From a checkpoint of a small image captioner.
Model: 40-pixel images, encoder norm rmsnorm.
Training: muon at rate 0.0033, batches of 512.
Data: trained on small charts drawn from random numbers, 50862 training examples, 70.5 epochs.
Rows from block 2 of the image encoder, named by matrix and row number. Each number is 200 + 20 x the weight over its row's rms, rounded and kept within 0 to 999. All counts start at 0.
# pw1: token mixer expand (encoder.blocks.2.mixer.pw1.weight, 128x64), inputs 0-63
pw1.54,216,203,193,210,191,182,197,203,165,239,209,247,172,198,177,183,177,188,193,184,208,210,192,211,210,191,189,224,223,202,213,217,175,195,228,222,201,194,183,156,177,176,234,211,180,219,234,185,187,193,199,234,197,198,171,176,234,179,182,181,215,218,224,199
pw1.55,214,208,204,188,190,164,185,180,215,161,223,234,224,202,206,226,183,176,218,195,219,230,176,225,209,173,160,205,187,192,206,187,180,207,192,173,183,203,190,188,195,196,233,217,219,199,214,204,170,243,195,209,180,197,258,188,195,206,190,197,228,186,200,186
pw1.56,196,196,187,169,212,187,221,231,206,197,220,157,176,172,222,195,179,160,200,192,206,213,206,181,162,196,198,232,204,204,216,222,175,177,181,230,214,212,201,203,193,206,210,186,241,229,212,182,189,194,186,191,179,234,189,179,213,246,182,205,191,178,198,177
pw1.57,180,195,202,244,186,230,206,197,213,177,234,231,168,215,214,176,185,203,241,223,227,190,189,208,224,186,228,222,176,190,213,211,200,197,215,178,210,201,185,211,187,216,221,201,199,184,198,186,203,203,142,198,207,170,173,180,223,199,178,225,172,217,204,215
pw1.58,166,179,207,182,176,197,220,224,212,207,232,187,188,211,211,206,193,196,197,209,179,226,189,201,160,195,172,176,195,209,217,211,189,192,189,211,181,181,194,223,171,197,177,234,222,211,180,227,190,201,227,191,207,255,173,206,229,205,149,182,222,197,204,220
pw1.59,219,208,154,184,193,186,202,181,218,152,182,216,222,212,238,189,165,211,223,200,190,192,196,220,196,193,200,212,229,207,205,216,188,199,156,191,232,198,233,218,194,246,188,211,191,214,231,186,222,185,207,214,219,205,177,197,215,199,222,238,195,219,211,194
pw1.60,195,179,198,192,212,207,232,195,217,223,158,165,200,231,205,179,213,197,192,183,185,194,225,215,213,175,211,180,207,202,229,200,238,198,210,192,217,222,191,199,208,203,215,194,191,170,222,164,208,155,189,197,168,202,170,234,217,190,149,197,190,193,205,173
pw1.61,222,220,157,217,189,193,205,185,184,238,225,206,200,203,205,191,196,194,210,212,192,184,176,172,207,194,160,182,176,137,207,195,167,191,213,177,175,166,183,208,213,196,245,190,194,200,186,212,175,181,194,217,224,179,199,195,196,171,215,211,204,196,229,197
pw1.62,186,183,201,190,205,222,185,184,215,193,202,200,157,212,180,207,152,211,189,207,212,178,183,206,211,204,210,203,176,182,194,197,170,201,171,211,204,222,214,217,201,202,211,193,216,187,183,232,216,252,175,217,191,237,168,195,216,188,200,261,226,194,174,191
pw1.63,186,240,183,205,202,180,204,156,187,197,192,217,234,209,194,167,189,193,169,185,184,185,195,204,190,240,198,202,185,199,188,148,186,168,202,179,210,205,181,218,229,176,191,186,232,193,210,209,166,216,218,232,208,222,177,190,191,194,193,208,167,195,214,175
pw1.64,194,169,211,180,203,192,150,177,197,191,202,217,237,194,220,215,203,162,233,242,201,223,188,194,217,237,227,201,202,198,214,211,240,196,173,210,188,200,225,212,165,197,210,218,223,193,217,238,209,196,179,193,184,207,182,200,184,214,180,194,227,215,217,215
pw1.65,220,196,203,188,190,210,238,211,199,209,199,192,175,195,199,177,174,177,197,187,215,213,189,227,203,175,183,206,209,221,221,154,209,212,193,233,220,178,225,185,200,195,204,138,199,155,201,167,220,201,155,201,196,216,192,201,233,194,207,201,198,189,167,194
pw1.66,226,211,203,222,197,204,183,229,192,262,187,202,165,224,178,171,184,228,201,159,198,206,173,202,203,214,192,211,197,215,170,173,223,162,189,217,212,191,197,185,213,212,194,235,182,207,244,203,187,181,192,197,211,182,193,216,210,200,208,206,176,179,181,224
pw1.67,210,206,208,201,194,183,194,199,203,202,158,195,218,185,221,163,161,161,195,204,207,198,156,227,193,226,221,176,200,211,215,180,212,179,225,223,219,189,195,157,185,168,208,224,183,189,194,177,182,170,230,201,221,220,219,207,207,237,191,184,216,189,211,208
pw1.68,213,201,207,209,208,214,220,197,180,204,220,200,204,188,216,197,189,190,210,205,268,195,196,192,213,164,195,188,260,205,168,205,203,211,191,200,215,188,163,188,195,174,192,213,213,207,191,223,196,193,199,177,186,242,234,201,214,199,181,172,203,248,198,225
pw1.69,199,216,209,211,234,216,208,204,218,210,205,205,184,223,222,205,221,187,177,205,198,147,223,249,207,242,208,203,226,192,204,172,188,179,171,192,239,187,220,216,212,202,209,159,218,209,213,185,237,180,200,211,211,220,188,228,212,198,206,186,185,196,205,231
pw1.70,210,210,205,215,179,222,210,230,174,198,209,175,234,166,221,186,222,208,178,181,197,177,194,207,196,189,230,194,169,179,217,161,199,223,227,203,223,185,241,177,213,190,184,203,229,211,209,197,201,205,178,211,207,213,159,217,221,170,219,219,218,165,217,191
pw1.71,209,213,239,220,213,202,187,198,211,175,185,171,236,215,194,170,196,204,183,208,210,172,212,206,201,192,187,226,177,188,207,184,192,169,203,197,216,218,168,188,185,200,209,162,197,181,243,180,230,181,222,182,242,192,213,168,210,196,180,206,229,196,185,158
pw1.72,195,174,188,230,207,226,230,208,217,206,230,206,203,184,173,171,187,159,184,234,212,231,220,201,204,180,191,176,198,193,205,214,206,187,215,209,228,165,220,192,182,213,202,196,227,201,191,199,187,267,176,204,193,199,198,237,209,219,209,178,193,207,171,195
pw1.73,206,160,197,257,219,169,200,197,213,208,190,187,202,196,213,204,208,213,149,216,194,170,201,198,175,189,160,195,217,190,182,197,165,228,219,185,209,224,206,231,211,171,223,229,173,231,204,197,197,211,195,198,196,211,225,229,211,218,196,195,221,211,181,190
pw1.74,222,184,179,192,173,204,217,207,214,232,179,234,186,206,178,222,191,209,211,205,195,175,202,205,170,165,190,176,195,212,200,192,192,192,235,199,229,201,229,184,188,190,157,196,232,236,188,191,225,165,209,196,196,263,210,211,222,208,195,192,209,211,193,183
pw1.75,220,188,191,188,177,190,181,195,184,194,216,196,205,172,192,183,177,201,249,198,185,251,196,183,192,230,184,214,228,202,191,189,176,194,195,242,197,180,189,173,267,200,236,193,233,187,210,194,192,194,202,214,207,197,181,203,196,194,225,217,189,205,230,205
pw1.76,214,175,189,221,192,126,204,194,208,181,224,162,206,180,202,195,220,221,194,193,223,216,213,218,164,202,216,260,160,211,205,202,178,206,191,202,199,210,191,185,203,226,201,180,199,213,223,211,193,227,194,200,198,220,186,207,194,194,191,198,203,239,200,223
pw1.77,184,213,192,211,207,200,148,215,232,206,229,222,197,207,200,185,198,205,210,197,225,206,202,234,185,176,196,161,189,187,216,214,211,189,167,226,236,193,175,208,209,192,179,218,150,200,214,164,203,193,235,215,205,203,210,208,189,182,215,182,220,190,237,226
pw1.78,175,227,206,221,221,200,190,163,198,216,179,209,183,197,210,161,201,177,204,220,224,180,231,216,181,193,190,217,178,188,203,209,212,199,213,208,239,210,184,187,200,190,210,270,226,176,225,201,216,181,205,172,190,203,188,247,210,179,192,177,201,210,197,198
pw1.79,226,170,163,198,170,202,235,199,193,215,177,187,199,217,199,184,164,230,208,198,162,223,186,192,222,210,207,229,184,188,191,184,202,181,200,201,211,236,213,191,184,212,200,195,231,194,162,247,201,164,219,200,202,166,176,192,197,211,198,211,195,210,163,204
pw1.80,197,216,201,195,191,202,217,217,192,184,150,188,227,205,200,221,194,202,195,211,212,253,195,170,216,176,156,191,183,172,224,195,179,173,170,196,188,185,222,201,188,217,164,190,194,200,212,197,195,191,217,190,233,222,180,226,206,202,185,211,224,242,202,233
pw1.81,221,230,171,235,197,232,219,152,229,171,188,214,201,220,191,175,181,175,202,191,229,202,199,183,215,196,190,200,174,194,192,210,242,196,209,198,215,209,225,212,224,203,191,208,206,206,245,241,186,201,169,197,171,202,238,207,222,190,200,202,183,200,187,207
pw1.82,213,197,160,246,194,194,205,173,213,223,212,222,206,196,218,243,182,204,194,216,201,168,171,201,199,172,184,197,154,168,195,190,207,199,180,234,234,193,209,227,197,197,218,193,168,194,184,212,196,208,205,190,194,193,225,186,166,185,206,200,217,183,244,210
pw1.83,207,214,173,200,191,208,194,223,204,204,171,216,185,168,203,226,224,206,221,203,171,190,203,244,171,233,200,208,187,181,219,220,173,169,200,227,207,200,198,211,199,169,168,186,211,187,194,159,241,197,229,218,193,213,192,191,225,170,224,186,180,175,187,212
pw1.84,193,197,162,243,241,193,198,186,183,202,230,242,204,179,213,208,232,187,215,178,200,182,214,208,207,227,260,245,208,181,187,196,198,184,201,198,214,206,202,194,194,219,236,192,204,201,197,218,209,182,221,230,183,221,214,191,189,191,177,188,178,213,188,195
pw1.85,212,197,202,211,179,212,197,194,237,242,183,196,237,197,168,156,212,162,161,211,216,190,214,208,219,200,187,194,196,182,218,195,219,190,185,176,208,229,179,196,234,209,223,225,208,198,174,174,222,177,195,181,185,212,227,200,206,158,193,180,198,185,203,178
pw1.86,181,213,210,226,207,231,208,234,194,214,198,190,176,194,162,183,174,210,199,193,209,234,176,197,215,184,201,221,171,235,209,217,195,186,166,212,205,191,172,229,193,239,218,198,205,168,222,189,203,195,153,187,203,176,187,167,196,227,182,226,184,195,199,180
pw1.87,163,187,177,205,209,207,184,203,219,226,186,191,191,171,165,181,167,209,234,197,209,181,197,195,208,205,192,194,172,175,214,221,207,182,187,201,223,247,205,174,187,204,235,163,201,189,173,218,179,217,194,224,177,204,187,179,194,231,231,224,185,177,179,207
pw1.88,213,173,187,182,198,213,230,175,215,153,218,221,224,201,233,194,195,181,218,182,166,220,232,196,242,222,183,200,177,173,216,221,213,153,207,178,227,201,214,193,197,239,203,183,199,221,196,202,187,190,175,187,225,191,215,202,195,187,219,183,183,205,211,194
pw1.89,233,215,181,201,195,180,230,212,184,156,196,197,225,202,216,227,198,209,229,191,176,205,204,205,216,230,197,183,176,185,226,199,238,225,234,199,186,195,232,163,182,182,202,182,217,226,228,212,178,211,205,176,178,183,162,192,234,193,195,207,187,200,212,184
pw1.90,222,197,192,220,219,171,190,166,195,212,199,157,196,219,173,228,206,189,199,178,233,220,212,223,203,248,221,184,233,219,164,197,204,206,178,179,188,202,171,198,171,199,215,223,185,212,211,215,161,175,216,195,184,207,218,206,210,178,178,177,196,200,209,176
pw1.91,195,182,175,221,206,167,228,203,180,198,205,201,207,194,191,201,158,221,179,187,189,199,186,183,195,201,222,212,159,194,232,191,174,181,219,174,201,211,247,231,207,232,192,197,201,172,201,209,164,206,191,220,216,208,221,181,180,184,225,176,169,222,234,202
pw1.92,218,206,207,224,211,162,200,174,200,172,221,191,191,212,189,195,187,233,234,179,191,211,197,205,183,247,225,198,150,194,179,183,202,163,200,188,223,215,187,217,191,187,201,182,164,218,181,215,202,203,195,218,210,198,230,224,185,207,228,180,240,217,184,192
pw1.93,198,166,162,204,196,212,187,171,205,205,184,227,184,237,209,165,208,217,212,207,182,152,174,211,246,202,175,185,167,187,175,213,208,211,200,209,212,206,232,197,206,205,205,183,173,180,205,179,199,241,187,239,205,191,221,216,189,222,190,200,217,215,192,201
pw1.94,187,192,214,216,170,187,188,234,195,202,218,196,229,196,223,223,192,197,211,208,173,225,185,187,219,209,202,186,208,225,235,216,216,188,188,192,228,174,176,223,190,214,184,203,198,176,181,152,223,180,187,219,232,200,199,229,220,194,204,213,221,146,210,167
pw1.95,187,192,194,200,190,194,195,191,202,191,198,204,169,250,233,189,176,214,215,215,211,183,198,226,204,194,160,211,177,192,184,179,221,205,180,267,215,216,212,183,209,206,190,228,174,163,219,196,238,180,199,184,196,200,199,202,200,202,209,220,202,200,191,251
pw1.96,179,225,185,221,192,203,200,204,197,203,198,204,190,234,211,206,198,192,175,190,149,191,203,215,195,210,186,176,198,204,217,183,228,183,170,182,206,160,206,203,205,220,211,166,237,194,182,227,167,185,235,218,195,241,195,211,170,203,156,187,169,207,197,216
pw1.97,175,178,186,220,222,199,231,187,203,208,213,203,190,204,191,203,199,269,175,174,212,212,210,211,193,222,194,181,173,214,198,239,200,207,166,185,220,225,206,189,183,216,206,176,179,194,183,230,202,198,184,216,210,197,178,185,193,166,179,162,210,221,190,163
pw1.98,195,186,194,217,216,184,208,219,215,199,207,206,192,212,170,186,186,244,251,195,212,187,207,183,202,190,187,194,200,238,206,225,187,250,177,201,237,205,251,195,172,212,206,201,217,206,207,199,184,163,170,203,172,202,215,172,210,221,208,207,207,229,204,207
pw1.99,220,177,209,222,204,179,210,216,185,177,207,207,221,202,198,181,173,230,198,211,192,218,195,189,182,184,176,207,167,217,167,201,202,198,217,252,188,208,198,230,192,200,174,203,203,186,139,214,205,173,222,173,167,196,200,210,191,209,222,159,200,204,192,166
pw1.100,203,178,160,183,208,185,237,217,213,194,185,191,220,191,215,190,185,207,190,206,230,198,206,199,204,187,175,209,183,217,161,197,157,200,169,214,209,220,247,213,202,205,201,198,205,217,199,160,233,192,196,156,196,234,218,193,174,233,176,220,184,196,189,200
pw1.101,197,192,170,197,230,190,192,229,206,198,192,197,211,192,183,181,214,208,231,205,210,189,215,209,192,173,188,194,188,184,226,199,218,183,203,205,197,188,178,215,177,148,217,197,199,259,194,231,227,205,187,186,222,245,199,205,177,155,191,217,187,210,201,162
pw1.102,230,182,201,185,218,198,207,208,212,212,181,210,219,210,217,192,223,205,232,194,197,212,182,187,149,212,171,184,218,215,221,190,237,201,226,192,217,218,203,189,177,194,171,205,177,223,155,199,236,196,207,215,238,220,199,209,201,165,186,239,201,203,215,168
pw1.103,173,204,200,223,191,205,212,242,174,202,196,211,179,212,216,194,208,230,226,184,219,240,155,181,204,232,188,201,203,180,186,177,203,218,226,200,210,193,249,188,221,190,222,202,184,199,218,162,200,223,206,214,222,220,189,153,221,200,187,195,197,190,216,192